Weights of a small image captioner.
Model: 10.9M parameters, 40-pixel images, encoder arch vit, encoder norm layernorm, encoder activation geglu, encoder moe top_k, encoder num experts 8, encoder layers 6, encoder width 192, decoder width 256, decoder layers 8, decoder norm rmsnorm.
Training: muon at rate 0.023, 14000 steps.
Data: trained on simulated grey scan slices of phantoms with and without marks, 122500 training examples, 29.3 epochs.
Rows from block 2 of the image encoder of a small image captioner, named by matrix and row number. Rows with one number within an expert belong to one neuron, the router's apart. Each number is 500 + 40 x the weight over its row's rms, rounded and kept within 0 to 999. All counts start at 0. Numbers have three digits each. After the name is the row's rms in percent of the matrix's.
Before each expert's rows are labels from the 100 images, of 14848, where the router gives the expert most weight on average: "responds to" is what is common among them. Only what is clearly more common there than usual is listed. The data: simulated grey scan slices of phantoms with and without marks.
# router: router (encoder.blocks.2.mlp.router.weight, 8x192, trained with AdamW), inputs 96-143
# gate: expert gate (encoder.blocks.2.mlp.gate, 8x96x192), inputs 96-143
# up: expert up (encoder.blocks.2.mlp.up, 8x96x192), inputs 96-143
# down: expert down (encoder.blocks.2.mlp.down, 8x192x96, transposed), outputs 96-143

# expert 7
responds to: head
router.7 086:526559491487536447501525478448460563489475450524464533454490503495482537605472484537506516475430401451544521487448532515511429503508478501451491
gate.4 101:484545470456485526478627549514547491436558505489550532546592488510451608540412533549498493560518514458498543541549485493531537502467551542506535
up.4 096:541443598543505492608416515503500441484506542534624491444530471529510407513530473418528544475470479505478567480471515484556470561503492556475518
down.4 085:495576427534505470473481421505529573473446552509449483495420485474518539529499484504428476489433531515540484478397512566501500494557487551492523
gate.5 099:518543506572570493575511544430535499390495526520524472421568544499489543434458492438497520567511410435491483472475589501478448534464497579566519
up.5 102:519556536511505439469445508503517505454461449434539456496539457483531562509555508467543466504436477476468449461531503516577452428479566531492493
down.5 092:523509514541505466471487455482469480511541489481491563574482506496536474558512512476487469553531518562564466435513548473579518408500494435535510
gate.6 100:510497508524505525442490501577381533458425482505500526555512528443467461548500497493495488451513525414515522553511528549453480473490540541465462
up.6 103:561446544466479513471552490481398522525531545546505514463544512500553448465460419457544587498530488577504447531498459483523497440489553440467494
down.6 093:522462496541446526460525464504495515490452494456451391520472469546525495559501519493477561547468407486532566477502478546539490490520522478549508
gate.7 094:492478510409497477497518411499559417511487475499480526543447446509441545557603474502458500540464520514476424434587484495540554492526508469466512
up.7 092:513473447454566467517474416523461467473521539518463574551482461535448522581536486473481516531505504344499470593496555526462523519485429432525451
down.7 096:473508445541445510512454478501539569464466505444509525528565466465493517508503526505486498457424488481530501465529520501488519521537501420498528
gate.8 101:461564512510449536400559453555522494490564475529554524507478476558546511439598494524451539565502496492518477514474451460504481497445485517463531
up.8 108:459529517533504534455527540531528496572505478495433602531469514526457543469499453509515507548398418541559512518467483505529489477537501536536502
down.8 104:476497540469554487465571516427593541530532530477514542504391438518498452543454523529464487513554523502514516501474478505517492501464472517534510
gate.9 092:444507538493521454516542472535400533458469491573514503516496498558510448545480509531508573584594510529473441457558488478458484463446520482468515
up.9 099:523548514476489509448539498463543539437557504458568502544514507499528412457450563478512439431463491506538483450522439481394527454525542467427500
down.9 099:519496471530516590473472437436516552525540516459558484491520554526488558470470552519501497527511486502533517541518489476492424543582495566523466
gate.10 103:530535453536418523490404484539465505500502500448472468474474463543442494509488475516495515476510558466504532493546418486495475554466528475538493
up.10 098:570449474471481472471493410515531486542507571543519390507483518519472423468555462505548534458497496507523509435515447498470491509506452460517527
down.10 101:473472578525546415487479516537401492430480477503477481559441506504555531508498482518539460501470472502466532469512538507542544562538562562472550
gate.11 098:402507453463389571464500547426406540480435562451475448513566533498438522443485499452528565473475520550447503482492454508432503450494464448520562
up.11 096:509486459515500495507430531508524491501486435507527463465468521506497580541522518497414477486518521592469518489481516543550614534487665522475549
down.11 102:456463478567500423503489448475508513458437501489506531539519512472502432526460421489541514457506568516578507622561479508524592475519407488507476
gate.12 108:459477526448499526456511411504357491506435494527540483487463485462502486500522509572511508491484519467541451501549517512449462570445395466531481
up.12 109:486480539496570526487490453523533539464494443523496497466495545534443534477480453472480518491486451494409536534518423532440487544540502473528427
down.12 097:466452547423479580470402504478551568548481618564525466423527462522556504561554506510544427445570567570477499529489482515508485524500494487504540
gate.13 096:540511542536489472441590515493476501496497449550598528479493457552531575472467478478497484502459537517509519550486517533428482423517450530514481
up.13 083:526465509520494461463426478514449497507440483470527567503547469509465542474468440466483519512555547487484463488538564533484582544456502505539504
down.13 099:483557489433438512505466485412517529488519462436523487469563566582505522456498491524570613468551539534493489468457539469492473463492503576501531
gate.14 106:486525439501513527531482473475546527529550550534494510438545503561429508504483557563518504488566519548561591501539519512493559575515425519500519
up.14 104:484530388500520533530497505562526490479529518546555490450481544544508474409593551483526535452530524510401524488478511581482510524439455561523481
down.14 099:468522547523485503554460518506512511472561455463462560459483538495486542514529540456501517558573524518496459419521430504505496497510570562537473
gate.15 100:496491440489439495495523473497506480572468555468541505467523452503530461521468568556528475515593503478495456525499461467554494507447462537450528
up.15 105:492537529557445463487491510466507459454523502390517552450515494485460544515486542495524505476513494508499496493534472467534512548556482467500481
down.15 103:444505526458568448546543500469437500568466472462434557483455560475471488519484541480547450522491452395543476552483465581432483486460535527475513
gate.16 102:455510421534463549475496468470490536502465511517425480492561495448448492500533474487483439455515450539441489456485535466464525515554586447469582
up.16 098:482537489555531540508509496495492484480489512542467482498499525495519454527458439479489482423446541591529453471502470472436446446566474464469496
down.16 097:468405499512452489475469529489441510499469479502522531516452456479510498523472549532508505508470567567578484500449421475489516541426517485493512
gate.17 101:544411485507552455536508490459523421528573590486462575421503443553538500490523508504561469507475487579463491461477444491531472504519557489515478
up.17 099:478509482475514485466551498490482508595473445501516442404523463459458488487462542514545449417520484555446568486515402525530421508473486500458584
down.17 099:471479531475466487515541543525476441495509478479550509402488513550510403533504426471563521507476515492446476512512526573497474450526463500595489
gate.18 094:466605505500485529543553504485490425499499439435506509416566460461490518493493483514487473559535479425507531589527507480555548428477497567515400
up.18 100:463521461588462546436516490509465493555538484513473420564518557471463493481469562500482482475513481475444535520498444456541560429532523564524528
down.18 100:541491542500496441527560453514467568524452483466465469523526539479465502487530487582566561468502470499534441531532581461480459463444485487469471
gate.19 103:505542519540515458462505511559495498513458483510531513487531461502526464439502506466454424557547543544457519578524471487521468506504562441560516
up.19 093:515571533509575533451457525515538527518498391453470507514477551486522566540503512557548496512529494507484494498542522493477530493480508488465434
down.19 110:469452529481436518479493466511474527517470551438544520446483468499503500513506509530487511502605588615554511439506508555552509482537542486493512
gate.20 093:512542474539528562501469563557513537494487496465431458420427464486549470438478510513424539501496552486503567502535510562484523528528533485509470
up.20 105:527450480442593527475524498472423547575519513500519521405528542472520513508484487511496448551528456565457516435470488522520545466609506501478477
down.20 094:473491460477562467547496470517514477473539446582514468522483473576478524447490557511532495520485471506501505474487503498460517490467597558554590
gate.21 102:502466505530613483484534535481456504501508482466452453511478449500531544490469550548519447447553522507529483456545575440486450507506456502460511
up.21 096:543486452484486514591505554479538507430507510514474494505419465491515531453514489474531501530506449502474513474462567489523441544500444440531508
down.21 103:462470505447466470553507458521490451489486450443517571539533512496481553527489446534491449464479497512465460540577480516576493496540593526570542
gate.22 096:555491549467503466532493527491458512491476424479516468496441478497563447499566517443451508505552475511555416513480416519481523504552533560551515
up.22 102:454490489469460456505567543560488571509492509477450478458570472563437513520509510521550492461539427512473552472453400495528548428542521477439502
down.22 109:559515519489473534478532481525473472497516479457465467521613524504493506459499505497536539471522514526478402469484504456457479519588474482583484
gate.23 097:469537517509449469524597497471442424482504480532512453510513504484478502497579494380526504495502514481466458509451481530445581470465544525538463
up.23 100:509517473509504479522425513545471515526552521495523491476549536535478576455461507515444466569535456467419457546520510480447496521568528511542541
down.23 088:512547531483523570514549486482444406478574472482535455445533503530489425461503489476539555504534526494587525498444483546496484535485503529433526

# expert 4
responds to: low contrast; limb
router.4 083:499506443504524429528576525527475465476526450524431427466490506455467498505456490484525506487481504419500521515463515510467524473572530487483446
gate.4 102:443464591497483497487521482423459521463480478473503523517461537414512485525491518521467487471560475477497467461576491397535512470619488483556502
up.4 109:481514436465526520472530528494482492479529421490517503492445460505544546482461437432479543502505471503511482434510486502475488449448472479469482
down.4 102:521485448487500509492495510504530460539489580449501458522464512491445449539414494551516551494469424487422571516485496471500480485447455467543539
gate.5 101:537507497463536454419445485483452489530522517515468559514470496568531512411529439456503558528478585486526596525463466524518589553486560479468484
up.5 094:552544527477477516523471502483545446516518550451524474458541441498534548537466553524532495490471419512520526467446527467523449523494506516535512
down.5 107:537473509447521474503524437493403444586466522481496523526550518413517439456540542466438519476468532526470478573536526495477448536522515493506483
gate.6 101:519472441545469513525556514514474445465480479524498478524495462512502564490542480537403499544503497513516520493503510489465514500507539471589578
up.6 093:477448524510483475442604544411503491505492501545504488508521510579525467530503507472500489465442511546428488579505506458549444510472496489517489
down.6 092:460427535522474549409522567423466509492493535405494529541494511557504528473462452504509468508491503535503435546425415459483518572526509503489445
gate.7 100:562594488479482579561519516473454528500474490445493589578503489483544529500492522494540545441441543495515518455505470480484479510546506508481522
up.7 106:476499547545455496493466447556517525526493472520621442443623442456487424456425438525492549506547491613530516599511467535523429514552545538464475
down.7 110:478459458545406521432526503530583573503522501504466532534501532522505474536487543457522531454429536571532449496499518536495536528521488509502494
gate.8 111:487492548492496454484505487473396522525439499522532482479507435478520528448426533500599523475488512441425477552431460533513505471517524505499492
up.8 106:468501443585462532461496462443420533492474445548529560475516426517467477527495482497432461555472461485408503510522526488416444510554577524510492
down.8 090:498531542427523515459471542535480490534509399483522494465448543466517618443436478518482470476496497524518509442529473488531488519493530552465387
gate.9 099:452493468478459485554499626501460419475472496434452541448547507583494479583565454477511507439556490465461415489390525518553509503424551490490462
up.9 104:462466505502413515503521533486506472467564562517442442459570471448561483552588470527498495466557452474458481519503432443490474454566527479535495
down.9 094:504445471532445498510474527435525489563518459553427504425426525561493501502480553479530429506522452545536566493451517508473514471466443405516460
gate.10 107:493515433500476508471527490531494462489530543457427565507464594547518507547507491463520501573472490435503486512526461610478490495487565505500525
up.10 098:506555529435454480511444486466482504471485529532521465536461450487532494499525544476503499505478487493450471447452419535491470501525578485589487
down.10 096:508430481485517412433611469499521478465479457474467490436492473546513523514466517499501502492520514483490468477534540470589480503623479504540507
gate.11 097:500481487478455431454506485553487503544450458518473520451523433512571452561510517530568463515487489568514488503440534534489545492502496550547554
up.11 092:525404441479476488507498467589552476503512453489523484474464534567428499511493483571411501521521557488516506478505534444422476521474477524560513
down.11 109:447512529481549475482466484526479510473502429478472451583488517492540464480532518457543417463538445396495495477480472497496553503500540526503535
gate.12 099:527489485485524525401495534533518488520473557537521504524463449534519525493469496511595423525573541529457448467544572508449524513585457560538606
up.12 102:411502510474488480455486489591508558457526425524452482503490484471496527527501566444458459487513555505460511514480461479499441438527451547506568
down.12 095:500465452563499473514491464574494561489549496534489548501480449492517479466539553469445551543427478504537577545483532525486425407540564541488538
gate.13 096:466465453470541442512483541455553473490510498475516477582559522490533412562509534536428509509545425518504505513492541475523543484527531478498395
up.13 098:480493455546453526553508512582528537485472492445555423495406512510457481492476563478452488542534458504498478478445506476486535529508592521530502
down.13 099:466541456533457468532490506565464486585520514450517497465524458563461437510439495475472483464548514528433537563537484529487478564502489495400532
gate.14 106:450532511475469506476518522494462470448484498530520427526562436571615555506490518536479420507514494478485470525490519457523492518578484479520483
up.14 105:538485510476522472447507509506515502524505530457486468462503485461477466466493520499405590455531519462474513486478514473516510483531475498474503
down.14 100:565505545495480548495473492473510513447467588493466459541466471505512476487510573474533535458575410458434560442484458452523523471549511436486452
gate.15 095:481500494412512518568448480485511548453440551535549484551528442494431513508530463432510453449505443475512483509513455500457498567494545494517422
up.15 100:511478474597520466499446499475536516536550487457502560514472508524438417494487451470447571483481459481493522525554547472519469538515540518506502
down.15 105:493493487525487457454568526486460406480573504485473544548521528557525540483548490491526560516457481499537521455527486482504506500451505500470477
gate.16 101:438493413409523423469533462549483495518536524435573455472534547512578503448502485553543505519418469560517538519453496521453473510460474543527444
up.16 097:546518537578428537472538504497442487449507515525469516429447548536489447441517521480586451524495502517510508520530448509452504510535425511500498
down.16 104:465541470517463515521519474439479467433452517545475495531462522472499416525450477532430455512546516472484455543509557474466556492453505543528450
gate.17 089:503527519444494550553532458488538448550516554430491475507515516546466496469430554482480504578505433562494506544531554546455540508474507561550466
up.17 104:560492430378521580559489435456508518446542447479503541482513558494512478534473493472455496518560504582414489520469551475529505492435500496503501
down.17 099:556567585433525509505525523517505511529500472479479561423473471537465506423553499485438515539486450544490507556508458496528557559533504500466542
gate.18 102:496551473435496515471488463541460484493547524569462547518522547482535519447436583579533426518463586556493457475496503539426521534482533455546467
up.18 104:532554503529488526544536466518506524503401485490515455518516520507489491547456527438477440559444483488449511443469513522559426443524492521433556
down.18 095:516487502514539467455465549498484474509537471543495542464445506502504451486516576560414487536455529424482476470557459522489497598498500586469526
gate.19 108:453577471489556484513541432471524583472446401470443525502513507500527408554506553439554519543512538528536482532494478492458462559544530550415527
up.19 103:551469476484475529528524534492518555541489529475470491527533459508494483469463522504477585468539529497557527404534517480573453553484517472495489
down.19 099:501543487544504478544514475490531442589480484521549478466497522433453523579512506468470537461409508502523521521526509546464492405500501546492519
gate.20 097:471545535529490441490519476528466499439511548499458624532392456506472496493474505490485465526540470456505511536497456504459519404549445462478526
up.20 103:474466464466529472430434522534445574474497503478476480455541459563526477460506567513483475533507500487529506525484509520480502499507522547526499
down.20 087:441465544473599458502570490514566443473475410436498509518547494499434464476502468468498551461483406493466467576555527516508513471519464469562464
gate.21 098:438477513538480493584486564512506456440510470406549538429548509502543489518546463475499487557508476486590472635395495513502549475447451477480425
up.21 093:469519476410523440487519520502477514511540473534589417492487518491501508534483541544508521550508489449535445430529551514514491511520500466552458
down.21 097:447507504433571480504452470455510507536504508524455543477474420537484485495498430616498479556465519476474496500532537464531463528467498482461476
gate.22 100:485490480488495512526433480484553509478535511435435544507559499512573431464499463496568455462538473538466442493498502482489487414479482517521527
up.22 091:546483490402475516489513510477550505468481549501550528524498514451568487495494581420508469464420534541563441547507530454457531556569549562476431
down.22 098:490448502513552482555482438490460519476534500490490487538491546516446451441478457573481450483500487545504498521470454580444551498495592520454503
gate.23 099:480574564456538515449512492459446529502518506415553473538540478427522509475540603429439427433516445463515546554524483496517490548509503537473561
up.23 100:511493458554507539471485435496537548504431589435507485470481557464503527529476581507504487512518556480499510489493476507496482485498431492499509
down.23 107:411441484490557528520497520474559600475524481476492429467430476467533508496536507440566494466510429536487508533469513478490478528489516522459547

# expert 0
responds to: head; noisy
router.0 109:494471430496547457491510564502550470504482508508563515487448460466461453498462512477503527532450524501505495527517532469512492455579504596470462
gate.24 105:490489469476481473571549547487506485463544513498449487546564457538521517510504506507477470498516498519558508485563534521560477497526499475458526
up.24 097:527476509522549519529543537514437503509528452530516500501524529564478570479460483526535505547544587534466530452500516515453446464445463396480493
down.24 101:440613519543398537511576476471531547558576502496533458503479473516576485491567501540528524498498437541467480527487503448533517506524536533505538
gate.25 092:468494511517446526527477412533460467540541494469514476561424529506515472519457457470515508490494461506562516497559493545564517499492529549461547
up.25 108:513506519539473493500481485561491547471503435496490479529441471481484517444481473569481518552533466551549512523530469555538526501507485499463476
down.25 103:483488512526511459535547491436485493513494511476535526588492508553419445526465516500511515453528520476475478459473496477542508522474451576484498
gate.26 110:494495515419424412587503552474506466474452456405489510457425479525544476540482481530459495490581475540549554489470531564472492543518476551468517
up.26 105:500454443488518459454478514539492491513530474528555490453512472546466455568529509481551595535499526452534459492483542513446432400567432428520513
down.26 098:555531462425521463546465473459462500501488473457497525506500477453499446478507440502517517519487500518508422475448561478533459562463540553553479
gate.27 098:463616490529499443508485484373484563497543567450450510522530547546519574550579483470496450509507561502536414529511479521533568505474455507436559
up.27 103:454531469487558515467521505538463523471458449552553546538484562454494516497488473524469493544480551487484526501531506502491534506560511487494545
down.27 093:494489499530493560576450513434409443528462451530465510563500578456516538448439422543455437511445546534512519533580469519438512485553503518541498
gate.28 108:463472471451417474407537498450455530553484545540485469507461527458565570525466526475473493471543528431517517482465549454516472503498509401499488
up.28 093:484514418469486522547510511468461549507469544570489458499474539450485515496489453474506466520482528509485545477597438500448465529535507533459448
down.28 101:493515552508469521487550469506583531540429481501489524445488535473566541572494480470524450501517538497532473526547509440486487520475523436536485
gate.29 095:475441513413480507584492551574520530466468507484502443510487433477464481533468502469460469496564465509471522483532535543449485514511493521529476
up.29 096:426546495443480440547483462457556508486445486413484553465489440412489562591486558524444490457459522610555444559504454499444535501444459454499479
down.29 105:527483498466613517511427538459437545470467507511514461513530492459505525476469497464529532411489472567426545502519485466504475560521440538542444
gate.30 096:491469477502499528453520487422466463465472495535527503487501467554511514471518510529476465545500479462530476530579472465508572442535508441541542
up.30 093:443491360455491598507510488507517521465473555504508482433515479559487468514507482549511474520478459482472588477530481407483423519505463475498474
down.30 116:446478532455505574510543494521524611454550473519555455469493472516415501521527503542525579483508509579534576484561462495478530476512537525555475
gate.31 100:521578514482480475526530463537521510480487461543482513542487497532485511502588488471454484513440543493621454484466456518476541481504515479461470
up.31 094:424394517538514535501547435516447529504562448498510466471518525482545491525526548499506440496530518545517534406531550547467464497465487510546449
down.31 103:516543475581390508564515537559486465475487427510456475477586542519493469456501545472509534454415553482485533493500495492534455461462437495468493
gate.32 093:571522491504566510513530457539513486481509578508387498516459469447526433471556478507560478444429478544472488503491471535530488580511461501602516
up.32 106:520488487472472546485547492480483496555460539545545546499534498507476475536476499525543456477543512558537518522442492553500509595471489534517546
down.32 103:589528343530526610483498537528525543476506460496550514582472522558470458543547574499482490551473548475545535450518492517543451499509569505580515
gate.33 106:504481374570542540466484520520483530464497539418495478560548606478567473506466534501589550519567501521518524526494555464484558434454519522517541
up.33 097:514481488456576485433426515403498434579515477545507469440485487530452598532466463443554548449538495542448450549553477519501504471487506525513525
down.33 104:538539495480607535487514440449562480501510472472552524459520518529502501537454584518493496530589499494567456566544501485565532562522498601500517
gate.34 102:529513472460466521484541533526461430554482497531486484467522490549479414478520528483409439545514439448522510543504547529457523513407492457536531
up.34 088:469461505526542464546489473465575505554531446482476507440423532469479541469507501458518478542509466501531494465464574542403420484479531539534478
down.34 096:500500525525487528468541531423546602493482479537490468561542556501460562482523518582539538458559476460559520516583508481544491466458541477515501
gate.35 095:518509505555496514528495490470449489386496415433497448559486539496531552547498522523551534537536505536449498534540463498496471523406421522482441
up.35 103:489506426467608474520454459483463504516510519476531427552488547490438546490450481551496608383479525504443485482482433414418545494553517520407543
down.35 104:528541519542565483412517475569489525517471495499421523490570572503473519451505503490533541465492495496491519447533523508507495431465451443442573
gate.36 099:553462505406529506502477527556474550488512451426467516517469495502492479491488510542456468521463483472552584502450493432513524509554520540557529
up.36 096:538511526483486433457612582467473555535534513490498518425541504457488552472495443459563575542537527496479531507454485481468520540480512470505486
down.36 100:496461483508480498524483519567529535445463529431506522489510494452579439495543519554489458452419488563431492481504510522450499547454598585480483
gate.37 098:457560518494432495473490478499476524473535486480454466493616549450524450489526578555536546506506463474530569484547571462555512473552580536513499
up.37 099:525521562487546509535448525541466548528486468536444454497634496509530497586553507526471542543429407448516513517515482489589496470501547492444510
down.37 103:467485542495447466530471538483523511534459589518437595443498464553494544533493478485502550531533484510487441483438507498466451506543487573553498
gate.38 100:425490508525494508546480476498501530467512515481579478596460523460512481525461575500501507523512527487484381499514490481447548522530534578515431
up.38 104:543520542467468506519532522494384514503508433458447548539528573515486518558460466502496499547533547480482491500520508518448475444539538570554483
down.38 104:506493482551460461429525471532569557465532511537438491494463508483543543464558549556464522577486487436490409547475506575500496456479510492503547
gate.39 104:522506503467534506561486489484496486471420485486531536529496547434488559553481509554461453486444494478521475559484538464480493489513468534578532
up.39 110:580482467479497435548458524641569482461512471497560519547511515527511510454468450440483493481504497519479406515492512507472517509528513446537495
down.39 094:505533452495492490420503519451477507540483511451476491508508473537475557465457494500534490489470450502463498509513450457442452558477493486486450
gate.40 099:487494538430457514579481419528471505599477466493485495489517521552470508479519526537628535539510499481549450522501534489464550481502559469500498
up.40 096:383428481541483431502554514517468473456493466494444487554446479484470438491479509469481520521503526487429519442438514442466511572446455469426484
down.40 097:552546521544449511449518602483488480545509517516466553582584527454521489533526574527593467507553434518506531468530514489526510514500491515509477
gate.41 102:507541526493534466570506491572429478543512501496461482509497490496569488483543495447451484530462553512485529491476470443543503588523440506539487
up.41 097:539546540552544540486441519519462565562498514558513477529470502512420502574471474492462485460443531506532482571452525550556517487594484509486509
down.41 098:483469524446472467513512523523522545504487467491401506519497582426484491446465456502434443501446554525497523479513428653596538512510540488490448
gate.42 103:451520493478463510464512459496451460489479506522446530476524419480514516530494532494517492551465557551520496423479458508508474435452542469520535
up.42 107:551475532523534566473527447477521472522437457550521529441489498501508520555475462544454552513484476538508551481451530598504489543469416490431495
down.42 100:473441457464512525479522495519437542478516485499460459561524540492490533539476424473560448535510467465470461565444464559526471485445513435487437
gate.43 094:439512515516483521495457460482533503454509503427491454477591464495548477540517525532491493524575571536566568500535526517467499477443478524499574
up.43 105:477571564509605495512465501492530482552494545470536491447522449479488517446465515517476517473515533541471439564486496486472494520579538458495444
down.43 095:565471481475493553455506463547501504516447443533537534501528544485482620426445456510522560472442534532574561525489468514535538480517478509531514

# expert 1
responds to: belly; low contrast
router.1 097:502489453528503501472444499562489505481419458525513446440422482452493453550500479503528506508508521465478496482438524467523510424480384475463516
gate.4 094:539557508591455527517485531473505503530515585462501522495461493456466503476553548507487427501490497532503461418570494517480482491554541538490463
up.4 101:526550440511516499492547554515510465511450554487532534492520501425493485461502446502538480466486455469457473471518449506460529450469369441487545
down.4 098:505523523491537504494437486501496482446548460490412475491544528491566549472579516528475420551483502515487516481486486506506448457528495489552477
gate.5 084:501477537483484430489504498497486509453513482529490534528435515545477502523482471533550421437470512476476519482413470474532547466488384552510476
up.5 097:444470526493475529487493481543554506521537491464530459489472486567509502523530541467487539504512508479457439522560566514494451510527445530613521
down.5 101:458480432580503441533520549472524510525565490559530498439490488468475512497470506494462561459470519522542548488528491494450522464480580488463481
gate.6 098:474485510423422514540460517429464420534489496502470538480542564542516467471486414548500535460466456483526441517483521487423529504510564586538458
up.6 101:534487462517491466440502544468554478498492555491559481524455489476455535504456473501405496436443559484478533427462499485542467523570515516548445
down.6 104:515439485485533582475524398481505447463540528508392525550495470547530513545494506525491498572503510478494537471506450497424515467524405545523466
gate.7 097:523563469519507484418425526481455475515513503495526511461471506599490425533574466542532522515525524539523477463562430464486564435454457559427527
up.7 107:549478534529550499489474470485569486481430489509515446526508434479553508396489528517467553535458525510428427470608488486479490496518481504555496
down.7 093:510489515485537516454490464503462556480559448488448564512435516441514453494484507459529538440522548519462484464522467514540468498508539501516541
gate.8 099:511525520468545518527507483426506514489498447484492484529479523454603461491518477497480452492518414481556584409572475487525518537441499470523494
up.8 108:531526482445484547559539485493537509457450558445447529502531512501493493530482510432536491509439477455464514449472425457518556526502552477505450
down.8 098:522499498526516584498521464487501519505402430480504468520422486434625499511540541478428484514558515474618479525461406511516493519527553568507452
gate.9 100:453484433517562557502481531468516468482458450515534466375463512459465493501478484512479482523541453542486506573570463522479497533545516465536492
up.9 091:531546516483496546528519472498480467493449545532530526447504495498557420521515507548440494568463529549491522486500466462420547556505540525420479
down.9 095:525528531530531471418528495486470517511501460496494503507479468574548534447481508507496558436481493516424482442479520489467441453573510576564470
gate.10 097:463466517509488505500523603470445543476497593460490529538514512420488447500458569530543487482526534526488525511500538529479569473468480485444457
up.10 101:540556484487520508461522521483499510478490431522513471471480496544504508433484478401530433560563523505473519482488504569473548496466445456472548
down.10 093:532551540479460492506460579509488398498528496516492587564513477505504459521492542489459547483475511515418477461526516508449503447505474552428565
gate.11 101:583452524499447518463475526469510511515534498518451451459511519421568507472532494490480478516485487437576458440451489488464488432514470494503517
up.11 102:487509494527507502521465468465489520516512535466548443460513477553507498490459482496536490465505455505543463441441554536531442491470450368493472
down.11 099:504494521549519483578427524490480515546473505571490535476566445499461454498474497539438538515596485539522455470561496556478412452505565498464530
gate.12 102:532509485545468465517508436469395571455489497520511466479474514439544477447497466478496531479497512525540421526584510493465471560537467407521492
up.12 101:429447509422535424472479516477397455512487487613472467498424517523511526501471477520464458471417455531464433469545427528520457522502556535531538
down.12 097:519504524497521464533486506509492473480420500466502394431494514454514523574517514508583416415507523518574522477516501475514480468463449433468536
gate.13 104:514632500461507495433481484482493439485462549475481505510519471462539526451488545456519522439525458453504486486509478510500471441475518490486532
up.13 096:464470491454503492481586479507503546449470425570546582473508469461460501518481458503518448433445510435527552485492524541455572441568530543537503
down.13 104:400514520528563493498514494538492505538479549510495501571492492493532449480485481500541533507506548561459494513527455509468521476491522416532558
gate.14 102:439501491423449489482590521474533492468587415562460503485519458526498564501490476521505447520548463430483512540507492489532478555562472581511416
up.14 101:549473522583548466530495537517466481402509534554502469497471527490488464560467455514526534522407501536571527504464500473579553543510527509466515
down.14 107:541497462462512495501498473545522476482452546416511442465553477530504524490560535488515431501540501455421469465407523475574550459468447560540394
gate.15 105:532448528418486483446549466444518522513500526486470604487410451479569450526545500548512516433495473511497430553540424537498423550500535500505527
up.15 089:455480436512521479459475519470451543529439487434469503492422510480489483485458554562505477476539468428475516403572455539488520458433518481478490
down.15 105:475545616530467462516459530516574498502494526435438450527474484557542543574522486534480547606415560393501574465485471463474516505486451458439470
gate.16 107:439483489513528511466481545424468439450554505493495512433468537473490531531513489524546436459476500482511443512474446507483473516433530471544381
up.16 103:552454533524578528520578462514505480509586486431491528499475533588516525469465494495425511529479492454542474479523515433491562427539523391522458
down.16 103:494446491502513536461545526498510567472443410542528499526469572464560498524509419486509488535499526440555521530528518405530524485536449432485553
gate.17 096:526467538586527472512521480527466472482533504487512559482416480555488433452448476480497484514488439441544534543532574500494515465467568551555497
up.17 107:482497545470470536528444535524524556553492551447545527509449468518545583435468549460565518445489575483518555508498456533497560381512527483446510
down.17 100:521458524431518483507508504564493481501475544472533562453480514514483577490508480416571474507440444498589465468505470496471511465504523552452460
gate.18 095:498523434456537552510488461535472521543497463489530500543474470445464441445553469473582513520519422524516480505550558448414474491458507500518434
up.18 097:502531466514467522462546510563524508511531393507474467432611534503473548592512508502528504425485470497413506534483471478584489594484415472408567
down.18 100:500519543548530475452484478517493407481513550525506497560526535458530492539456444555523558453505514556502512468482481514429430512509489487476474
gate.19 098:436461507538498553440575511523528557503524507504537488440370556500508478537469468450488506571521537480500505561558474485508494465442472503491566
up.19 097:499520481424505507466440471502493498491562538499506529498495549496522505550502509551516533555548509510551477469504480512464506452465497448492467
down.19 095:507446442475560499491535544554507529482526469530463464451571507521469475455415519467492466509529526506447474534460495453437503492449473519531494
gate.20 108:473497517495460509558442507476475476442475411522457522573524478474537539537553512499490501542538477431525489491566466466460467453463539466525537
up.20 103:465476491528538511514464494555477509500467592567484422505517539451500489431560517588467455532451512585542505525449470552476513578516498480463513
down.20 095:457500455575465532475499532519535512490457558458421507480502521478471555522513517549463542506523549502484494473477445472465493472491509556487466
gate.21 093:434450415492517461589562527499454509528491514478525474453503493530528498583497508586524500563479580410480565533484546474486442489537444524578474
up.21 102:503439462525511523502508529437541428492560476518461473529511515480487457492511547568456470517569569432511523483483477484459502471535590500477496
down.21 093:492464501481538512489514532492602487455439567461449544404491512488565532444454530429519444468550551499489465443461577467460493517430473501553417
gate.22 097:469461434497535500455452445485477454491512578471514479477530454469555512547440465480546533441487528496559482509447484496483484499467574465410530
up.22 101:489473474472464531576431469506494488461512481460442466539475398486474556463533401451537486507453462442522523563498436490513470490501547460548396
down.22 100:477552510476444506542487522519500493519503469552487537463526429448500499564483570502475553460459490519565572467535523459516464487554515519453490
gate.23 094:570548511515453545479457521583498470480509469595418494485461510487524557500546526514545481499433454429540515558502427523570512540496606531518439
up.23 092:451464546463530465528478590488538548501474446503523477468466506552511511549473490586554477459488488519513452528564499450608526471490448439556469
down.23 097:562495471525481496540473486469528476501495515493476571480508488506587584546417497474517483449483529531480477581568518540491475505516551520496496